A small image classifier, trained from scratch: arch convnext, 8.9 epochs.
Rows from expert 1 of block 2, named by matrix and row number. Rows with one number belong to one neuron. Each number is 128 + 32 x the weight over the matrix's rms, rounded and kept within 0 to 255. All counts start at 0.
# gate: expert gate (model.blocks.2.mlp.gate, 16x96x96), inputs 0-95
# up: expert up (model.blocks.2.mlp.up, 16x96x96), inputs 0-95
# down: expert down (model.blocks.2.mlp.down, 16x96x96, transposed), outputs 0-95
gate.31 [143  39 122 140  74 126 127 142 173 169  88 135  82 133 150 164 124 130 130 158 120 103 106 125 130  98 102 139 106 132 154 123 130 163 144 131 124 121 112 127 107 156 135  68 132 111 113 113  69 132 183 119  66 154 140 137 162 157 153   9 125 148 142 156  97 115 150 155 144  93 106 166 127 132 104  97  96 118 100 169  92 148 121  91 133 124  91  92 134 131 157 152 126 155 107  99]
up.31 [ 84  75 158  97 103 135 156 149 174 153  82 110  99 175 135 145 221 130 192  96 151 138 154  74  75 108 102 108 112 118 155 131 160 198 187  95 111 150 163 150 114 142  81 104 172 112 133  43  63 148 110  83 109 107 136 149 132 160 109  85 154 177 203 149 130  67 163 168 134 140 110 140  94 130 133 102  92 104 134 182 109  96 103 113 116 122 177 160  93 161  95 122 191 163 119 130]
down.31 [117 160 112 104 111 146 116 128 134 110 137 205 128 170 151 148 121 127 134 121 168 129  63 138 143  76  70 147 121 147 135 152 161  69 129  84 185 122 177  93 128 119 124 140 108 107  96 108 111 146 141  79 180 161 116  88 145 107  99  31 126 163 164 118 118 143  59 160 103 140 114 167  97  96 102 138 113 146  61 145 128 122 112 132 140 137  75  39 170 156 153 144 132 136  50 133]
gate.32 [125 113 102 176 155 132 104 143 167  87 176 116 167 146 108 131  93  73 172 137  72  62 145 113  84 156 183 112 103 185 111 146  89 131 127 127 175 126  72  53 107 221 142  81  85 130 118 155 171 162  74 185 115 202 147 187 148 106  53 142 139 120 194 145  98 140 137 217 162 151 112 166 100 155 146 141 158 186 133 138  76 155 121 123 149 139 119 103 117 141 219 111 105 115 127  27]
up.32 [153  94 121 133 170 164 159 121 133 157 188 190 170  55 139 124 116  97 117 126 116 118 149  79 165  95 209 193 106 147 128  94  88 108 154 107 120 121  73 124 136 229 153 145  86 144 167 156 200 164 127  94 191 154 115 116 130 163 160 113  91 130 166 193 138 202 146 163 218  94 152  67  96  81 153  70  93 140 158 179  65 156 125 140 202 109 151  78 116 124 204  93 149 138 172  30]
down.32 [ 95  97  98 126 162  86 100  97 148 170 104  42 122  73  54 158 161 109 131  77 115 117 138 135 134 141 105 164 120 133 145 200 158 120 172 139 201  82 159 255  99 158 118  65 124 175 159 114  67  90 205  37 221 178   4  88  39  80 175  33 145 132 143 192 163 129  93 144 136 121  72  96 144 131 105  24  64 118 168 150 167 113  70  79 137 198 134 186 116 137 151 104 157  60 171 175]
gate.33 [ 96 102 149 163  68 106 138 141  92 122 181 143 132 134 116 141 150 118  90 161  76 159 180  82 161 167 164  80 135 114 140 171 136 129 111 124 123 102 140 163 135 100 117 194 136 102 163 122 183 171 150 161 104 150 162 123 134 102 154 113 115 105 119 121 164 128 104 131 145 108 119 141 131 124 149 119 121 141 122 159 177 167 132 126 154  93 133 138 137 116 140 166 196 134 123 127]
up.33 [151 169 115  82 206 160 114 128 152 135  74 121 110 134 149 127  92 151 159  96 169  96 106 175 105  76 113 169 137 134 120 113 130 115 147 113 136 146 103 108 128 152 140  94 123 162  93 132  74  85 109 111 154 109 121 134 131 144  99 147 154 148 144 130 101 132 141 130 122 144 126 130 139 132 105 145 138 110 136  99  79 106 111 132  99 142 104 120 115 145 102 106  59 135 132 157]
down.33 [ 86 152 131 111 120  94  89 132 119 145 104 177 119 117 100 143 132 155 153 150  82 148 111 136 115 131 121 157 134 140  98 137 107  83 166 123  89 105 195 118 149 140 117 157 134  70 145 131  71 119 168 116 135 125 107 142 131  60 106  91 138 121 140 188 117 124 134 118  70 137 120  67 133 129 140 157  91 130 141 138 135 121 124  82 117 141 113 114 123 115 180 167 141 144 101 169]
gate.34 [138 155  93 122 142 150 176  92 131 126 105 133 132 125 150 122 150 108 168 126 121 170 154 126 126 115 161 142 145 170 129 196 126 150  80  42 140 133 162  95  83 137 159 112 113 112 109 132 120 128 159 124 103 129 162 124  90  96 131 151 118 109 139 104 133 131 152 143 149 155 150 116  75 113 137 138 134 112 100 104 138 104 153 116  79 152 157 111 118 142 116  92  67  81 143 118]
up.34 [122 159 102  79 126 165 151 102 120 130  66 168 108 126 114 101 152 114 131 130 159 119 128 130 132  92 146 127 135 176 112 173 115 131  77  92 109 163 148 132 100 181 132  96 116 141  96 151 102 141 105 101 110 130 169  86 135  87 128 126 129  99 169 130 154 155 157 148 136 128 152 127 105 126 123 102 194 106 121 101 130 113 159 159 137 107 117 135 122 122  81  71  71  92 115 118]
down.34 [194 111 133 124 114 115 121 161 105 168  96 132 150 156 127 104 139 126 149 100 130  95 128 196 102 188 103 115  78 161 124 135 118 116 144 114 115 143 128 121 123 138 105 115 123 149 131 148  83 104 126 128 149 121 145 136 179 107 109 173 124 142 119 109  93 122  98 131 135 108 131 131 123 125  93  96 134  95 163 131 138  74 152 135 157 124 128 151 138 127 153 141 150  98 139 111]
gate.35 [132 137 135 189  82  89 128 128 139 123 140 146 114 120 167 158  71  41 146  91 139  88 151 120 141 126  74 133  98 141 107 128 145 100  67 150  75  84 122  94  97 128 168 167 152  83 115 139  72  55 128 157 138 134 109 114  79 196 114 105  86  70 169 128 114  85 169 116 133 230 116  86 157  83 143 157 141 114 155  85 110 148 131 124 118 197 108 139 142 133 199 174  98 175 202 183]
up.35 [141 127 114 115 162  96 119 124 148 116 120 122 128 173  68 135 145  85 178 133 138  77  75  94 113 176 153 162 122 141 130 219 111 161 175 206 170  99 105 120 185 100  98 127 144 137 137 105  68 148 127 164 123 105 153  85 195 123 102 182 134 120 135  78 142 133  72 133 148 117 131 151 166 117  86 125 137 188 136  69  84 110  88 110  86 108  81 187 116 155 174  96 180 156 136  89]
down.35 [148 138 133 115 147 135 116 140 127 119 136 166 147 113  98 132 139 154 159 160 168 161 145 118 182 156 155 163 165  95 162 150 141 122  46 136 174 101 121  86  57 120 100 163 146 120 144  93 159 152  93 123 131 138 125 148  73  82  57  92 112 172 146 149 129  73 149 148 197  95 130 156 111 112 137 132 109 108 141  18 112  82 156 179 114 138 138 120 140 165 102 130 166 169  96 124]
gate.36 [118  93 113 113 152 130 157 125 121 133 142 112 157 153 122 101 124 113 111 137 122 141  91 137 100 119 151 133 130 105 142 111 149 135 142 138 111 126 133 147 134 146 135 146 152 138 136 134 150 120 139 132 115 106 118 132 121 124 144 110 124 140 163 126 151 121 113 123 128 119 137 116 119 119 115 168 120  95 131 165 122 176 126 129 141  99 131 167 155 103 129 115 148 114 103 105]
up.36 [127 100 113 115 148 139 143 137 129 120 160 121 134 140 123  94 115 142 123 134 127 120 113 141  86 116 166 153 115 103 126 118 164 138 165 139 127 118 136 140 137 147 134 143 135 163 145 132 152 109 139 137 104 100 104 134 125 132 114 108 136 140 177 140 157 122 102 123 135  99 134 115 132 128 106 166 148 112 142 153 130 156 166 138 147 114 120 147 158 101 109 121 139  97 107  78]
down.36 [137 134 127 127 148 122 143 130 127 142 120 118 143 108 141 141 131 148 125 152  90 145 124 109 119 135 112 133 128 131 128 137 140 121 147 131 109 143 135 102 150 122 123 135 142 149 155 123 121 124 156 114 150 132 124 122 119 104 103 120 141 135 137  97 146 133 137 124 106 141 126 154 111 115 131 138 140 111 134  75 111 126 148 146 107 124 132 142 117 121 120 114 119 137 153 140]
gate.37 [100 177 119 174 106 104 138 157 138 116 148 153 116 111 137 136 131 114 102  90 146 101 164 110 142 126 160 172 142 122 100 126 156 167 167 142 103 141 134 115 124 155 130 133 137 181  93 155 160 168 133 148 116 157 137 137  88 128 100 154 155 155  81 149  89  87 186 136 125 171 132 183 135 153  88 128 153  85 159 179 152 114 140 126 108 114 139 105 165  99  89 116 152 122 162 120]
up.37 [110 104 115 152 115 162 122  97 113 109 119 132 118 109 140 112 122 145  66 100 146 108 123 122  75 112 118 120 114 137 137 143 159 126 104 123 126 126 128 136 147 138 110 127 192 118 134 141  82 136 146 122 139 106 151 114  54 132 154 119  93 109 103  91 110  90 123 197 148 185 175 121 156 106 144 110 105  86 166 161 115 146 154 158 168  90  97 115 138 160 109 132 139 187  89 103]
down.37 [148 114 162 107 129 125 116 122  97 179 116  85 123 115 151 114 119 128 188 165 122 147 159 133 118 170 149  90 133 162 199 133 140 122 112 119 115 114 161 122 113 151 129 161 159 137 144 113 131 104  91  71 104 128  67 124 133 151 111 139 112 122 154 167 159  87  93 123 159 110 147 127 139 128  98  79 128 168 126 145 120  99 159 135 122 141 131 110 189 106 119 147  92 113 127 126]
gate.38 [113 135  82  92  77 213 103 134 147 206 105 139  53  59  54 167 181 104  37 186 107 127 107 112 123 178 106 144 148 199 169  78 164 146  47 111 144 108 154  85  87 159  66 195 126 218 169 145 137  59  36 188  49  83  74 127 119 134 171 176 106 146 143  97 133 130  88 147  94 158  54 181 136 110  90 192 166 215  76 152 145 145 174 109  64 135  56 154 167 145 119 166  15 116  64 106]
up.38 [ 88 105 177 162  89  67 156 151 121  40 185 183 230 152 112  75 102 159 198 106 177 138  92 144 147 154 109  88  46  29 117 153  38 144 145 169 149 194 145 186 178 101 220  86  70 122 132 126 178 172 174  96 221 173 133 114 246 131 125 104 166 126  81 179 104 135 153  86 102  11 177  28 114 168 179 145  19  78 117  36 113 109  67 121 139 144 185 142 175 116 130 151 190 149 175 132]
down.38 [ 74 117 105 194 161  62 109 102 137  78 108 105 106  89 127 128  92  76  94 186 173 109 169 158 134  64  95  50 216  36 162 167 150 125 105 112 171  78 119  26 169 133  97 132 116 169  75 116  91  74  47 110 116 177 109 170 124 131  91 171  79 213 120  69 137 235 132 178  72 191 118  92 112 119 113  98 212 125 159 117 188 163  60  70 114 184 112 118  95 108 119 182  81 151  50 132]
gate.39 [ 96  90  80 165 106 167 111 101 135 119 111 186 153 141 154 133  99 116 173 145 146 115 178 103 165 135 153 161  78 134  96 146 142 124 117 118 153 105  87 182 147 126 159  92 125 120 136 147 124 115 116 185 143 103 112  85 137 116 125  86 154 170 136  99 141 104 196 113 145  84 149  99 134 118 121 118 114 116 120 164 143 116 118 142  83 159 123  72 123 137 174 138 127 138 150 129]
up.39 [ 96  63  79 168  99 140 110 119 123 136 103 165 178  86 178 113  98 109 151 115 132 118 186  80 144 146 167 147  94 110 106 138 144 116 114 109 126 102 112 167 127 126 135 126 126 150 129 155 137  84 112 162 153  92  99 107 131 123 113 132 138 161 120 140 107 125 180 104 136 115 161 100 144 125 108 119 126 105 114 155 136  90 152 142  95 163  90  64 111 157 137 136 132 121 143  81]
down.39 [140 193 130 164 133  74 180 120 123  87 120 117 109 125 120  89 102 141 130 128 108 119 149 166  38 138 130 122 155 152 110  84 158 149 133 102 148  95  98  82 142 116 145 156 173 132 172 134  96 155 126 108 117 152 127 109 164 136 125  93  53 165 132 133 147 142 126  75 123  77  70 125 126 166 165 112 168 132 163 115 129 109 120 163 132 146 103  79 143 116 118 158 101 134 146 114]
gate.40 [119 139 206 132 109  65 147 177  90  87 127 148 127 118 126 143 136 161 133 151 142  66  96 131 105  90 113 143 156 120 121 124  97 136 117 134 128 138 125 111  89  81 192 116 138 219 136 140 213  87 126 147 158 168  74 150 177 144 114 141 108 109 107 157  71 116 101  86 119 114 124 139 163 143  68 154  80 121 159 114 121 102 122 129 116 128 227  98 119 158 189 145 131 140 162 157]
up.40 [ 83 138 203 154 114 156 171 143 102 125 171  96 104  91 146 109 130 163  53 152  94 149 146 137 111 121 135 140  72 136 137 108 113 113 121 121  95 179  94 231 151 143 151 128 132 203 120 153 172 115 127  94  95 160  89  86 116 107 169 183  74 127 144 100 166  80 111 124 179 123  92 148 128 146 150 151  90 147 107 134  85 163 123  93  69 178 141  76 103 143  95 153 112 121 113  79]
down.40 [102 150  83  90  92 159 104 102 174 202  84 118 168 105 148  85  65 126 151 124 155 145 165 147 213 132 119  86 168  72 102  18 118 148 169 156 147 133 138  60 126 158 125  93 171 175 163  89  74 117  89 142 150 182 111 119 145 146 143 157 132 172 125 113 173 140 144 132 156 121  93 155 115 131 171 194 119 133 175 101  92 187 184 138  97 147 150 125 145 122 138  91 122 116 124  61]
gate.41 [114 152 158 123 174 140 122 124 131 117  89 123 131 142 165 118  95 120  91 102 118 152  98  95 122 156 110 123 158 122 142 143  80 144 146 104  98 142 119 166 161 168 111 132 173 178 139  75 113 130 137 120 121 137 137 140  88 145 137 102 132 126 136 143 127 150 132 135 140 115 130 116 124 114 128 124 128 118 116 127 115 148  83 148 118 106 109 163 150 139 158  88 124 160 111 105]
up.41 [102 144 167  99 163 125 121 122 130 128  91 141 124 136 154 115 106 119  88 105 121 165 101  91 118 143 118 135 131 111 133 135  90 152 149  98 103 138 137 155 142 153 101 105 181 176 134  82 104 122 146 123 117 113 139 121  91 133 141  84 131 126 140 147 128 161 125 137 134 117 128 113 127  96 137 126 119 119 125 135 112 159  95 148 107 121 100 158 136 124 184  90 128 148 122 104]
down.41 [ 95 133 118 125 141 123 128 144 132 133 133 139 140 102 117 134  94 110 116 135 174  98 116 132 135 123 118  69 147 139 113 131 114 126 135 106  87  81 146 102 117 151 158 157 115 140 123 135 137 142 124 115 120 121 118 109 131 136 119  92 119 131 160 123 125 137  98 130 101 120 108  88 126 146 116  90 149 138  96 106 153 109 124 136 150 104 123 144 138 163 146 148 126 121 163 109]
gate.42 [149 135 134 117 113 126 139 137  97 140 139 114 145 128 137 126 129 147 131  96 132 133 117 142 157 121 119 128 165 123 115 133 145 141 128 119 124 143 159 151 123 125 126 129 129 124 131 110 150 125 121 138 107 128  81 161 120 117 124 126 117 139 116 138 129  86 107 150 127 112 137 124 129 123 122 132 129 133 111 130 142 102 113 112 101 130 121 136  99 149 131 112 146  89 103 106]
up.42 [133 137 133 143 113 144 137 120 115 121 119 107 142 139 132 122 140 142 118  97 116 121 133 126 133 119 121 127 116 129 107 130 111 156 133  94 134 140 134 124 126 129  94 127 145 136 119 134 134 144 126 108 146 127 127 139 131  93 127 125 106 117 125 129 125  79 106 142 154 122 123 130 132 119 120 110 131 129 143 160 153 148 117 135 136 127  97 128 108 150 136 121 119  96  85 123]
down.42 [125 134 122 104  98  89 121 128 147 130 141 126 127 132 138 140 133 113  89 122 121 153 118 133 135 103  95 131 154 135 111 122 113 151 131 122 127 135 148 124 137 133 135 126 175 104 126 128 147 119  96 136 158 101 116 121 135  83 119 120 161 126 134  92 151 113  97 116 128 108 129 109 140 130 132 140 147 159 152 144 139 130  98 122 127 138 107 142 127 115 148  92 140 129 125 115]
gate.43 [131 121  73 139 145 143 112 146 134 124 138  55 124 171 172 138 141  86 161 104  91 123 130 120 155 156 127 116 175 111 223 105 151 129 130 138 170 103 126 114 147 117  86 146 134 151 156 143 121 150 143  52  94 199 151 118 127 152 203 164 103 122 122 139 159 148 142 128 100 129 171 121 168 106 158  75 118 150 139  83 137 147  75  91 161 114 101 128 116  65 184 108 170 125 108 150]
up.43 [173  87 154 150 115 164 136 178 104 190  98 147 164  93 101 146 110 108 145 170 120 152 131  92 128 121 144  76  86 125 104 126  61 115 147 170 118 130  76 115  99 113 182 174 109  84 106 118 131 127 154 150 147 104  85 134 101  64 120 124 147 120 185 100 122  92 161  85 121 106  97  96 148 160 134 101 109 139 115  71 137 114 120 157 116 114 141 119 132 152 119 110 168  98 121 152]
down.43 [136 141 154 136 153 188 117 115 138 128 165 177 116 152 139 116 124 110 124  84 124 133 108 174 124 117 116  96 152 102  80 129 132 144 124 131 108  91 188 154 144 173 101 111 106  79 126 135 138 161 108 133 148 109 103  66 162 139  69 127 115 156 142 104 156 117  77 114 160 108 182 152 112 125 156  90 109 159 156  91  98 163 120 120 109 181 173 126 171 113 117 113 144 205 181 104]
gate.44 [109 127 144 123 117 137 161 109 149 103 132 107 218 121  84 145  94 122 120 198 105 128  54 105  93 157 176  68 181 122 141 107 134 117  85 132 152 153 120 111 137 102 153 174  83 145 100 206  91 122 185 164 140 106 183 146  94 102 180  48 118 115 151  92 109 147 107 168 114 138 127 159 116 123 168 143  15 170 159 141  79 147 170 167 104 120 126 135 164  90 148 143 170 150 109 139]
up.44 [160 123 102 138 135 149 120 132  89 122 118 142  15 118 159  96 159 145 141  89 160  99 183 152 143 108  95 178 100 134 120 174 129 155 173 130  93  98 140 134 110 175 102 106 157 110 131  50 161 115  88 107 124 149  86 121 159 139  63 201 149 147  99 163 133 107 142  92 106  90 131 139 161 149  91 109 245  74  95 123 195 118 102 100 149 113 118 123 130 151 100 118  81 110 123 103]
down.44 [110 159 170 180 162 214 167 147 136 101 117 113 143  88 126  83 123 149  70 118 119  83  98 104 146 110  66  74  73 111 164 172 169 136  88  86 135 158  79  81 117 109 252 145 100  88 134 142 182 153 111 119 131 172 133 179 187  93 133 155 124 141 138 140 155  83 125 156 188  35  78  80 116  75  59  67  88  83 124 172 141  91  95 100 102 106 128 104 141 118 152  97 147 152 102  85]
gate.45 [139 127 148 121 102 129 136 125  60 114 118 123 129 134 153 111 142 124 142 114 107 101 133 140 104 107 136  93 108 113 156 106 120 102 131 108 144 147 124 149 135 144 155 127 154 129 123 136 108  97 127 116 142 125 153 134 120 123 117 129 107 141 159  89  95 140 158  79 143 102 125 142 118 134 140 147 118 130 136 120 100 125 126 146 132 126 138 139 131 120 150 120 151 100 132 121]
up.45 [115 151 117 139 128 114 122 128 189 153 121 144 138 115  97 112 102 113 134 121 145 133 145 127 161 128 149 160 114 125 120 155 123 133 119 160 115 127 125 123 134 122 109 137 121 119 119 106 143 140 147 171 131 130 119 140 122 130 151 129 133 133  73 153 105 112  85 177 137 118 135 132 127 136 125 109 146 138 150 143 155 123 134 131 128 106 103 112 161 150 134 146 126 137 129 129]
down.45 [139 113 115 139 142 137 130 134 141 153 143 147 116 157 141  81 134 114 119 132 131 110 113 100 114 155 150 122 161 140 158 125 154 142 100 109 113 129 146 121 125 110 116 140 124 140 146 115 143 121 141 123 123 123 116  98 133 156 112 138 120 133 147 103 144 133 136 109 134 146 152 111 178  96 120 119 102 125 131 115  97 128 143 127 147 155 139 104 138 120 123 112 119 138 115 139]
gate.46 [127 139 142 113  82 141 105  88 156 116 112  92 128 154 130 107  93 118 134 136  80 108 111 166 149 121 115 117 143 141 162 206 152 125 144 132 116 152 124 169 101 154 155 131 126 121 177 122  98  93 134 164 192 132 161 130 158 131 141 161 111 140 160 112 141 105 152 159 156  56 114 139 134 130 151  99 147 111 123 113 131 142  96 124 105  76 132 147 110 115 133 120 171 102  52 144]
up.46 [ 96 183 129 124 116  87 179 111  84 147 161 140 158 156 107  98 136 112 160 184  93 152 134 106 138 117 153 142 134 167 105 117 110 144 111 102  87 117 136 128 119 140 107 141 110 126 170 141 111  45 132 158 125 101 104 107 130 113 151  97 154 170 127 114  99 122 142 172 104 127 109 150 138 145 150 118 106 117 142 104 147 149 107 122 138 121 108 108  91 159  85 113 158 114 118 135]
down.46 [ 79 123 129 123 163 137 143 121 109 138 148 187 122 139 146  93 104 164 111 170 159  92 120 114  82 145  61 121 182 123 149 160 177 143 133 169 169 121 103 155 155  95 125 126 132 119 128 141 125 134 104  95  94 146 170 111 115 182 171 133 150 153 185 112 148 146 120 105 145 137 116 129 120 138  61 152 168  90 172 122 127  70 127 154 158 116 130 158 140  99  96 152 142 135 118 102]
gate.47 [148 142 177 157 155 156 170 120 172 127  62 109  47  93 170 206 214 164 143 102 145 132 102 154  50 114 158 124 204 147 158 117 171 155 178 105 115  68 130  47  76 136 142 123 203  96 132  90  80 115 105 106 134 154 157 165 118 174  62  37 152 124 110  98 160 136 176 140 123 155 105  93 125 184  95 103 121 100  88 169 130 165  69  90 170  83 115 155 121 116  94 140  66 149 126 154]
up.47 [170 107 178 174 132 124 121  75 141  89  84 118  83 187 180 142 160 117 170 165 107 127 104 177  76  87 125 139 151 111 177  74 127 139 149 124 122  90 126  58  85 110 133  85 152  49  93 117  82  62 122 138 122 143 155 149 181 176  85   0 129 169 133 127 144 133 135 154 163  91 143 144  96 164 145 132  77  91 127 166 116 143  99 107 199 112 115   9 135  90 186  98  97 137 128 102]
down.47 [107 224 185 156 142 146 142 102 148 119 105  90 161  96 116 193 101 144 141 239 142  94  97 170 205 139 163  43 164 113  99 151  30 120 125 101 136  89 177  67 110 123 113 153  23 170 160 136  96 137 112 148 123 174 105 133 215 137  90  39 150 113 233  98  88 140 131 145 136 163 168  90 116 126 103 151 122 135 123 193 118 192  97 103  96 182 160  73 116  79 124 145  90 154  63 109]
gate.48 [119 164  95 140 135 117 136 143 134 101 140 173 130 100 170 166 110 145 115 135 131 125 104  74  78 146 140 135 125 101 147 111  65 151 122 107 136 122  45 163 107 100 139 135 126 173 141  96  91 158 146  76 148 113 101 136 113 125  85 125  96 113 190 178  99 135 129 162 104 130 173 164 151 135  76 132 139 121 150 135  96 187 175 125 164 105 149 128  95  87 107 129  91 130 177 190]
up.48 [122 102 145 108 148 127 107 113 128 156 118 120 140 162 112 103 136 110 146 133 136 134 146 181 187  94 113 113 148 177 119 137 163 118 125 152 116 146 214  97 147 147  94 114 130  75 126 164 167  92  92 170 116 141 138 105 135 123 150 114 149 146  82  74 170 144 122  71 116 108  91  60 109 100 166 144  99 132  95 122 156  77  70 124  91 154 122 132 158 163 126 127 151 124  88  71]
down.48 [181 123  86 146 143  57 105 111 129 183  66 118 105 112 135 149 112 136  63 114  90 142  90 127 176 110 146 134 120 145  88 146 175 118 162 171 150 102 129  77 132 162 116 161 183 134 122 133 168 134 151 170 220 168 153 142 132 173 127 157 133 130  90  65 121 127 107 104 145 154  96 129 149 132 133 162 155  85 121 132 154 142 189 139 136 132  93 149  71 116 104  95 101 135 137 130]
gate.49 [135  82  99 179 100 153  81 132 109 101  89 220  93 195  98  82 187  96 179 158 161 125 122 208  91 152 152 155 104 116 130 171 159 113 179 111 169 150 103  91 123 152 144 189 112 136 201 139 167 173 145 173 157 159  92 129 107 137 113  85 122 182 151 132  91 143  84  95 135 145 108 202  96  75  88 147 206  96 253 192 218 156 128 115  65  46 113 154 103 196 179 114 192 146  85 135]
up.49 [136 186 145 116 144  82 157 121 155 149 141  49  98  73 176 176  83 173  57 119  93 114 136  76 191 110 101 112 163 132 142  99  77 162 112 122 142  84 177 139 136 146 130  23 143  92  64  95  44  63 112 112 109 107 183 141 122 137  94 110 154  63  89 162 156 110 159 185 154  99 121  54 136 182 164 100  51 182  18  73  65 117 166 104 160 213 188 144 153  67  31 132  52 129 159 118]
down.49 [ 84 194 163 202  68  92  89 111 168 186 147 123 115 180 127 135 159  83 129 189 165 116 121 141 207 113 180  77 217  95  94  83  62  94 110 126  77 118 138 129 123 141  63 128  38 118 143  96  25 180 153 102 148 170 122 189 108 112  96 126 132 187 188 190  70 143 165 103  97 109 127  89 154 156  77 177  91 196 200 160 138 122 117 142 105 128  76  78 126 176 132 135  89  74 133 129]
gate.50 [147 107 171 167 151  75 113 124 105 132 141 155 121 161 165 120 117  95  50 111  96 130  99 101 113 144 162 151 129 122 121 135 123 146 156 153 112 114  94  79  89 198 164 171 137  59 145 111  75 156 167 154 162 170 105 142  53 122  85 173 129 192 103 125 108 130  57 147 173  56 164 162 126 103  92 138 157 174 172 143 145 142 139 212 123 141 125 118 148   5 153 173 111 180  95 126]
up.50 [ 91  94 118 166 141 162  73 131 113 153 172 120 141 144 149 125 149 131 151 140 143  62 124 119 121 134  64 123  40 101 175 105  96 171 154 174  96 123  98 118 151 140 163 176 146 110 134 138  78 195 111 145 136 126 134 129 120 102 179 171 107 109  94 112 109 130  33 126 169 108 147 120  96 102 118 106 176 183 117 180 152 126 146 161 134 174 123 137 122  66 138 149 107 134 161 192]
down.50 [ 82 144 149 154  52 109 150 122  93 117 184 121 137 146 135 137 145 143 114 128 150 145 117 153 114 186 131 106 192 175 138  83 180 179 127 157 202  81 154  96 130 152  40 163 125 158 145 130 154 127 152 109 113  67 122 111  77 105 162 139 115 130  47 114 144  84 117  66 216 158 141 152 144 133 116  63 117 129  82  82 135 154  72 121 148 127 134 118 157  92 102 133 101 123 200 146]
gate.51 [ 90  55  73  84 142 153 221 178  88  83 142 161 136 187   8  77  92 122  51 102  45  97 156 143 130 162 129 132 131 171 152 116 193 184 131  92  91  77 139 150 178 157 117 116 122 116 129 110 149 133 177 112 149 195  94 103 191 118  96  88 158 123  75 164  89 192 152 101 170 106 160 137 139 138  83  60 136  99 140 131 140 120 178 135 147  85  90 135  40 132 104 180 139 152 146 140]
up.51 [152 204 170 221 111  61  69 106 155 123 158  59 145  70 217 174 124 143 188 135 160 145  91 132 115  96 148 160 165 104  74 131  55  84 112 166 150 180  99  91  94 119 166 140 141 121 134 136 145 153  59 129 110  42 142 186  47 186 125 163  80 157 181 109 143  82 125 132  96 171 113 158 132 122 155 172 135 190 120 103 121 134  74 128 109 160 171 173 203 111 110  61  91 156 116 106]
down.51 [ 73 146 122 117 125 215 121 142 125 136 109 126 144  73 144 115 142 135 100 113 107 132  46 121 137 192 151 132 129 181 132 122 140 159 120 142  91 100 160 180 129 123 123  96 145 176 176 103  60 107  52 130 173  35 138  15 194 125 126 202 131  61 149  82 107 156 144  87 122 110 159 134 183 145  90 135  56 235 166 123 127  58  68  86 100 134 126 170  93 162  22  52 105 101 107 107]
gate.52 [173 128 168 102 127 155 117 137 123 158 111 136 145 179  98 111 145 133 137  90 102 155 155 131 144 101 113 144 161 100 151 134  95 119  64 121 171 137 152 127 113 140 110 103 112 140 125 109 147 172 118 135 134 155 145 104 127 193 142 100 166 130 119 125  97 128 152 151 142 140 141 111  94 112 146 141 102  83 134 104 118 124 132 122 118 140 175 132 110 118 148 146  89 117  82  95]
up.52 [130 148 142 164 130 124 152  99 123 101 163 114 126 114 158 131 120 120 148 149 150  90  79 132 134 136 154 111 105 132 109 146 151 136 197 154 116 132 108 113 147  96 157 155 138 129 138 155 101 121 129 161  92 103  91 128 118  64 133 130 111 117 123 151 130 134 102 126  76 159 123 113 141 139  95 113 152 162 154 157 114 143 131 121 100 140 108 149 111 136 112 111 158 126 165 109]
down.52 [131 146 121 174 133 124 165 121 128 149 119 182 129 146 139 129 128  83 144 145 138 168 147 147 156 117 162 109 122  92 116 135 142  96 140 123 159 143 158 189 105 143 143  60 112  97 117 113 129 121 162 108 127 133 159 158 116 124 112 133 126  95 131 150 160 140 121 115 133 137 149 134  91 113 145 107 144 156  98  92 119 111 129 121 141 138 125 133 139 141 137 107 159 142  85 140]
gate.53 [203  94 111 126 244 157 135 114 141 165  81  21 114 212 148 162 160 109 115 120 104 105 148  70  51 123 203 135 125 184 149 193 156  44  93 171 123 188 113 178 171  61 177  66 128 193 109 184 104  52  68 153 181  75 152 148 122  97 134 140 120  93 146 106 129 159 109 142 146  97 109 197 120 151  97 154 117 166 163  70 153  62 130 129 128  80 125 126 136  97 138  26 163 211  76  92]
up.53 [100 158 104 116  57 101 148 141  84 127 150 208 148 108 131  70 113 162 139  88 164 129 153 180 175 101  56 161 196  55 153 112 113 141 161 105 173  76 103  84  79 196 105 156 135  68 106  61 151 180 219 112 130 195 156 135 124 136 118 117 153 153 138 176 108 120 129 119 135 179 145  54 173  88 164 124 158 104  93 222 101 210 134 119 129 168 137 150 111 142 127 226 134  44 162 157]
down.53 [110  80 120 154 132  66 102 135  81 134 131 116  48 124 136 148 205 155 180 133  87 147 140  90 115  93 118 118 129 138  27 107 113 144  92 147  93 116  99  99 110 120 135  84 163 112 127 133 160  73  57 116 156 104  99 160 138 126 102  86 196  79 108  92 114 187  56 200  91  64 145 132 169 113 112  92 182 165 131 120 129 166 154 161 146 103 133  97 188 192 163 102 156 146  19 137]
gate.54 [213 176  86 179 165 255 129 136 135 157  31 153  22 163  74 181 108 101  88  87 118 160 105 154  90 121  30  23  91 142 131 118 133 100 168  90 167 100 128 108  72 216 201 201 141 255  84  12 170 156 178 141 145 192 138 104  64 156  73 157  76 129 170 162 138  41 137 101 124 170 156 154  81  93 142 147 152 139 128  69 199 178 194 109 108  84 210 188 139 128  99  51  85 152 135 149]
up.54 [102 209 125 126  59 236 183 124 154 123  92  63 121 211  78  75  88 156  89 113  67 114 117 195 200 161 141 155  84 112 177 147 178  73 111 119 127   0 144 169 171 170 123 153  87 165 118 136  42 113 160  87  79 184 168 149  73 180  47 174 133  48 107  73  57  74 195 220 214 178  86  82  96 166 173 102  86  97  95  53 179 163  79  79  65  56 159 148  70 120  87 126  69 132 108 125]
down.54 [232 130 136  79 192 117  92 173 115 149 144   5 167  92 141 187 152  96 164 141  39 115 123 204 175 124  66 207 103 149 143 127 117 131 121 162 186 130 159  55 160 115 146 174  79 140 100  97 120 133  85 178 106 102 119 131 114 151 129 162 162  88 108  92 129 152 132 152 137  67  94 122 153  58 115 107 105 126 164 214 114 124  98 158 111 181 159  65 140 102 161 134 111 136 231 140]